{
  "arch": "vit",
  "model": "sound classifier",
  "dataset": "melodies that start on their tonic, played by one synthesised instrument",
  "train_examples": 26041,
  "n_mels": 64,
  "hop_length": 320,
  "input": "log_mel",
  "spec_augment": true,
  "win_length": 512,
  "targets": ["pace"],
  "num_classes": 3,
  "norm": "rmsnorm",
  "norm_position": "sandwich",
  "activation": "swiglu",
  "mlp_ratio": 2.67,
  "head_dim": 64,
  "fused_qkv": false,
  "bias": "all",
  "qk_norm": false,
  "parallel_block": false,
  "dropout": 0.1,
  "inner_norm": false,
  "drop_path": 0.05,
  "kv_group_size": 2,
  "patch_size": [64, 4],
  "layers": 12,
  "width": 384,
  "positions": "rope",
  "pooling": "class_token",
  "label_smoothing": 0.1,
  "loss": "cross_entropy",
  "init": "trunc_normal_002",
  "optimizer": "muon",
  "muon_scale": "match_rms_adamw",
  "lr": 0.0048,
  "momentum": 0.95,
  "nesterov": true,
  "orthogonalizer": "newton_schulz_5",
  "adamw_lr_other_params": 0.0023,
  "steps": 10800,
  "batch_size": 256,
  "epochs": 106.2,
  "lr_schedule": "poly",
  "final_lr_fraction": 0.05,
  "warmup_steps": 1080,
  "weight_decay": 0.08,
  "adamw_weight_decay_other_params": 0.05
}
Rows from block 2, named by matrix and row number. Each number is 128 + 32 x the weight over its row's rms, rounded and kept within 0 to 255. All counts start at 0. Numbers have three digits each. After the name is the row's rms in percent of the matrix's.
# proj: attention output (model.blocks.2.attn.proj.weight, 384x384), inputs 96-191
proj.128 099:112133170126145084127085085099107148105160156128163110120096118140144130135146178123151169107099097181118134173135141108150188109194149098160081164158143125129122137121199134106112134142048146183171141106072099059141109173104073186151128117104114106059233108153151120122141108133142162099
proj.129 097:099103130074177141159074075150174131094138129154111133119108117110051092118120128156134140133065121179178155160141177051129133125180132114074101101088152101138180152126144122107139158160137100093136123184126155147139090127165187117165123095170149115103165166136140079204132124115111108116
proj.130 103:143122132176173146094114106150137152121187156134137097145157176148181151131152133148191159156155191155067111139118119147116118142134141143063047117139128102200100174131169174096127136143169131156107104139123121114083156046143198162128115074102077127138170142119098154135114153118145097136
proj.131 093:144140181099171122138124139101090074095119132162129082090180112167144153095122115135152172073134097136097130083112136117148091127101151126197088159149140145147147080134153155149115208142146147089093154105075107143122117135092089100129081152116123111090189112185182174129135170125101131173
proj.132 106:123112102177115194107132048126142158147073140132123176137151132127122110158076157107091138150112168132063169124163085148140131114161115112112181132130070134096143145110107101069149130119116168087152127121118109118077121098134096119125095166166088127149122114112081126094140090130134132129
proj.133 102:103161133162160082115133144163113164110146118168095075117139111107105172133132093169133109078209098171118158118161141124129117152135121060185141136132111068170153144163097104152136102161091160121160125140118160117171082117178146090088103084138114109146140094133149099090083130131143104127
proj.134 102:086156097145168155126127071078151092119127094140129184103132102095076136161099111132098149105149154106131097161109088122064157123125128101116142111131115148125177148153155087130081160147133148103075124110070077133102110148099126126170133137137113140146130111189131127145149133120219158106
proj.135 101:156139173142107113156116148117125129090122079165115148134183170165169108153153087114112139151108119136161141101111129132056110135126113115124119108091096150102170099178170145124152097154118066178145135145088132148130128093139130184125106168081172169139043166138080160118144108128137156132
proj.136 100:182097117153100155103103134102124149179125166130161153111112126089154152074163117181147154153150128128110184128149115097120113108141152155116152150117193065153096168205173158142109167092113162109179123141114112116145100172149168108111148187162159124094124136139101159131137084131145161143
proj.137 107:090174143126078143082164138145168144144135132154134133152117128133135168147109139097177133112117131106094145173126162144140097140157109094148108138127161145158110170050115106151107100151130098157125074095171144154146107074160075130160121084112121108131160113108095118065090123107132095152
proj.138 104:181172106104168106116094113137169206098116097122115147114140135102137133125113113134124087180145143142127125138108151099057138126103155123115165129126132073098142110144112075130104119155093113117175146125087150168137138130120165120183082130147137177138130147137192167110177116142090134112
proj.139 101:122110120154167105121140148114119063090142142139171179158134111110186149109097130146119114141152153103146131117132137143130149084131104111124165186085124069153149143142090144108081102142101113119146099178132072128085125146123176132080129142173127073103120131143097138088162156156184126101
proj.140 096:138103126133104130076149166103150118130138067099142136136167115168118111145145062099103167048142095125173110114106144100169080139164170160094180099149121125095167119141140123177177130123109136171117143110105186078132144054157123121126204133092121151144185117096180107141105092123131138073
proj.141 110:142102082112159095151084161092164138095151101145114155095104119126092089116104121111200106172136215112116109094117141065168126107106098117161087143197139145166116155189097137094123141134094148130125115128099158131110138151135163074201111129101143072136117121106160148140118115102178119106
proj.142 094:107131134156113097113164123153176131164123076114085165135130149106136076120107151138167144167124137126093112150154192127136134136133179096175110174141124106118058154145111107107108132152126089135180140117115073117135135143093104135106143082120164113106148163123113121093141117109178126126
proj.143 107:132128091085084128130099119186144130111048163120124174129118117098092111107174085065092128157073131093115113124124175069157132150085163106123105126155134080105163141093101179127121116088097105113132111138157090091100097146158087169098104093148154163126129201148138113116126126084124115162
proj.144 094:155115114131115091142077141073097131112083123106107079111173174102129123177086067195148066147105138132123066136103135170194131132131156121148093122114112093059134118154140118220080116111134117160114125090125050089095095124162115114121131162090139166119204122131094067102124168132129105120
proj.145 101:147118064121147153161165093133102153094171146138132142137149099141125129109107142125140155071122104146100118086125139114098136138116140095138085145145144093117150093138117139165132139100073129180105129117083136126112123142103120131162145124175161129148108144145116168136122166161133159128
proj.146 112:127139143162134143184160117173044068081136153148120144152172104127085158172140140120198097113123113128105128148140166180137144138085071066114125160137096143128110162142104158129106099126104103138103120063153096104108159164115147173157105125161113108134160134153091188139147121114109110127
proj.147 100:148135151146149161107094106159140161168147147085122149129144125132073100119091126134153181125171194112155137194130094097114146126095119198149093158131152146101087232104159120118089082133102091149130167098087164119147124121164103115068107151151113147138097175152108180112130048119129115134
proj.148 099:081159132162117149143153152063114161141120085154061147117092071099142101123113127156151081154109162158131096142105153160092152132155088130174120133161134065035137140076116095116118147101109181141104117175098101108117090063148094092120174097185095156124098182128129188137098153162121128191
proj.149 106:067138116130162115163132158183062118115095146082174099094127144171159104090122136137121174098091087108129139114132119102088134080127173094137156166125092103137161156156181113151130160123142105107168135051118148172094116064105108141178148163123144182081134146128093182161157160099090164157
proj.150 095:153072154131132126158122179105123116135167161200229133121115108080031101179162150145153123150156123121124114119114141143158171104151111131140079068081130163128126111141101137085148166144152152160083147169127106074101130082073164140111154129108047144134102104082115119139140092150121158112
proj.151 098:179124074123124231118137175111163040154133109108152125124143088179162112169122142157085067150162125089141118158121104090118105113129071107155159106120115144119137149114093074131133112144074162141118133069186159146152138126081055137161124146110109168099150082113195099066110144127126087149
proj.152 094:067138177062127120125072126165108086158131135126109131145148126092135143130156101142131104096126088102094161132082110125093151145165174100116181148179148092101134141125101164138140126122149179108095095152127158136143093150125174061171111106158097080115144137093165118128138151143143148098
proj.153 099:143157079142137139124102136074148148168184111144121135106148111118222115095140132121128133146163146099126110150178110142079035095115091097158106099126152130119148101149160126099044087106091161154092111114092162135173143127175173104108109148115131076056114142085128124126029161074160115172
proj.154 103:080155091113198163148077138144152126166115126179104100098120152091108106073156132142143130084101074161146179114085152137165131181156181084144104110167149185118191149176176126111103147098141101129145146109122138133055165109127174074124148102136155171116143143088126121121154154134184103141
proj.155 097:149133091123118157151120124078138106091157130107139133182165147124107135109090086077114052152093140107131120122117157095161127117158105119173100078140131120134116132094088047089095128086084175097139089114082139118140106132079082147192123137164107132175122159115154085136130136172134131089
proj.156 103:146145192125101170091168162162142136120153080068150171128102074121145119123094120098140192142145066124124151105130081106135171138138111148131123117166183106125148149130137100170102123138115158155069086148135077119111148147094146082073059115154096072115145086103143130121103144135149085094
proj.157 103:117130136163129067158136117109187158132130111119201105126106153137122080131165092117164163059136183138124169139178090078159123067147153169136086101120117123094141055135148079142107122133189158144092125129091114087149132162169115148167153163127104120157140127141125123108115142132125070081
proj.158 101:144132152089105114133147181136146137126153204105137083131102099137164157121111125129152198108134118133135148124108154137158122135154156146165133182146127061132159064082128158162133139114080136126157122115083121152123107154132159152125155169168126081080161139130076108104123135114171114089
proj.159 092:131135128149169169111123093126173099102097136102176091174116130153101132128127124113138166112148149133142179139160152136107073106139145125179132123134132127131179152097118159122149120121132142113137157049120103097104107141049124152121085120105084156089143130197188084109173179136131134116
proj.160 100:081144138158154095098174067120132118071115160107157154093100129166100136122136157157108100131122151178151130184136109175137071154121109135169129147133176123112132120086128145113171154162116068114084099139137137103156153126146118095103133049165144175088141137166142124126125137149110093160
proj.161 093:145170107158155129122139095159081127129135136212102106131162156129105173146139128103143148175130097090136157118157076110102123140156120133114113162162106159129135157126139161073108133091140149159137100156176110161107139098119078097086147127158120086128149125093153140144115084129137066111
proj.162 097:168136160101119113150168113128137109180210128128123102124109103069195088137064129084120127133122134140115133174133159055160240140109145121137114098112101116139170122110086095120080147060091084100095145126104154166124125159130118126136155138102155100202077161175131100112131152183176088186
proj.163 097:134131126082130126200129044063097133127173182096166122141124162105143082171150121161126117101103084137084175127146158125142183148177093149141135167178220124117147160141196154126135115105092107140144084079110124116106105190178119169099114125141130158103151127124062122151189133137136130125
proj.164 094:160146128086120114129106111131129160151176147163097175106144097139115108111113152150113120182186068143146118096139116111120058121141144099130123145103077208092160096087119145100117114162166131070106118092043127111151157138125074146160148149098115112103084140115159110120125226124115149200
proj.165 100:115075158081120124141112088165121078072126196154091175101037142132139154120147135153168128100108154175118148141170144094137117115128143129115172129137102071157090144123104124119131125092132170129094120106125151127203122118115209101105080110121132093127122056150065107076109124138153121125
proj.166 113:116121136111112151124123177141121125150147082128136126085182081156130117184088137100133101167110178134121092099088162130123137142124113106144173089119122137114143086074144154149171109082123167103153101150100072123067132130111176201119162149148097155143162137124099184150165142157083132082
proj.167 098:134147094144111111123151115089169130099115126148160092081129099140115127146149194110181111152110096150071133130094014125169094161107129116107134182123122129132153111073154132139157128143133109151153113167080149220150109115125141113120102082142125144123137121124125101143111127074075149134
proj.168 109:173172180131076130125142184155120161126125070112165092158124119112163143115142196144146191125148122141116131119154158125131161153161115119134111117140122116126142197165127118154087139196100117199131109080172167149105133140102138072124126103118097100145125154178146110114092156083108128122
proj.169 102:104127099171081126166148186116144116131171105144149123154124133157139100136179163100171158083163146098119129103125111114100133052076172121098108152119114148130125193129192085153128098083063133132164127146144122155166148129164117098145164137096115122075119125096152156149121146141094123100
proj.170 095:051135091070053132128103126135169125092152110140082157108094110184136184154099157139093095136165138138140160150165072142150151150197131081069134164123104100070116197146154166117153154086106112133104169123138089135119132122121112184101192087158210135095144154144121143057106097092152100155
proj.171 098:142071109113162176138142084117094175123091142181134155124091086167159155100131186183152144120103154132077099158117160146122174076126119150089110157109112182106079072172135166129142114154119123088206081124170114194129099062143111135150182186101167132101136126085144192137156119095090145152
proj.172 090:142122131140110133117130093122109165198127120160128114083125150081108142134152078143124129111122109135116131114145183076107198120111123111158129154132113079099148114124043187115149143166152110141137121156096101173120169172141086166127120114093127096143114086141073143109178076085120098143
proj.173 096:118139162124111197127114097134137115100109140151143070150116137103075113135106130126075158150123127130128110106148124068100145157097149115168147124136164092100138112108185190099115152163157129086093120131120109073118159123154137170109089078084126144164117156081056113133101143118109142157
proj.174 106:075163138108149131091145101214115168079149090144143160160109154117152141093073090176128114157100099131090126114130176145139169135077131140065110101129105125112166132145114137115096143135122147133124097084136138125127149190132110041159113147135098068148104106203134107154120111113162103115
proj.175 098:183167124098113101173141120161031093163102100144138200168184140131137105158148123114137142092138174139132094079142130121162096113087172122131143136135079102129130119100120146088122140153147114091137097144174164145115137090136143131137124064083088115177092087149155127154102077161142121153
proj.176 100:129137111116145072157088148109166183150145093083141189129056173082150159115154145124186148085100151142121105195100135154119120140060115153159127222127140122148157161116120157123097130097113067112124110165122135198159180145163138090078132114151147150177113158142092152126117155140134141088
proj.177 095:120147103178067124134076104106124114162151145133134108127103105086152133180138153112178093147108048144131129081129145127094075075154122163150120128146172131127097092153087146157124163125162094074138147174117128120114094106080144150098098157168144150209071114140088175183107112153065190159
proj.178 098:137122101135123089103106202098071081115146132141169113140091073114172078206202130092132135120097087099162157172136128142147132133123137155147116114122114155131159108127160128149109103153088115116133145154174122135127114154136131092072144057099149079112139159147114103113158132142162074124
proj.179 103:167113082147123131131089100080148129164086151120125115152114163140129187117113115121115134146141131125127174136156153095179142173185098147095107167148134146146119100111093098140124094129093169147211145128120104136124106128131085090102112181161100176090106074091124134104098146090118140154
proj.180 101:135169134146179137075087118162151140141129078114069183094138066114119177114126130106119145169150133077125166039157089127153058108098142090113173154114075136101164135121110118126163088104122143177202081109183102142105094067133139092145145141158174173155104142135149123141092159161102113117
proj.181 106:104114144105092121076171151121120114136113120092125083140107147185102166107104128138163124141117152108197151135123107089103122107157122173084111130095170087160152139108123066144107071076131105139197174134093093100112137168154113094210183151113113102165158076106178130154149093129129120051
proj.182 104:099141108127158179178149156090179126098144160085132146103089094123122093112153129134095213138156150131083125108115180138126179186137150152096151166131160161118072083091113161133137122107138154091132102165110165109096180171144082178160066155165092135201157109136065138117126109155125145135
proj.183 102:099160137148087123131140128137136176164102180093124102153151141093146189147111106191116129112152073119197134042137097082141118146115129102184130121154138144157096088082156135190140113113110165104114119079156148152165142131127158199178179160168050136144144110094146140152142025169096137103
proj.184 099:116147140147092146165124129156129084084131120109153145077097081129132085150181155108130100113135146046090150187100119126106119154131103143105161105125140105105129084144147129102132130100171114127072111190161124117121128126114142148141107128103096154138075112204139142160140109130101102130
proj.185 099:115109100159160061176066158067129114181123185086080109148115105190156145111200167111166132187085165125158107128113141137146171128139170135121104118088079073143155089123111099131167103121142117141163177166152085104120101080183112151107160121133174142172095095087081145134158103142148117090
proj.186 102:104118148122145097117107138123156092115108135128115191140126121120123112152066123154091132097144106089073172103159132161182122169168099153125123169135089106125193167125170183127102114148155087105099139127173157214162175112113144119106152114135147162155131110151079116093142096188110114176
proj.187 093:148155175170196155145122108151134191076125113102138142133138113160105175125120106092179116156082114131083110196105148144171153107104133067122122092180123110134173070070092096082126140106117136137091124110115110088194153110118126128165119111148105153102139123155125092116132186142111199167
proj.188 109:138099170099129099108147142137148057087116103148094120130134150132146145156127110176104042150155150155102125134158104116139112102138184087140120093085153100105197110105095130136145149101134147102156117102135080156188156180153099125138102127099094165159120141127139063122144145092112109128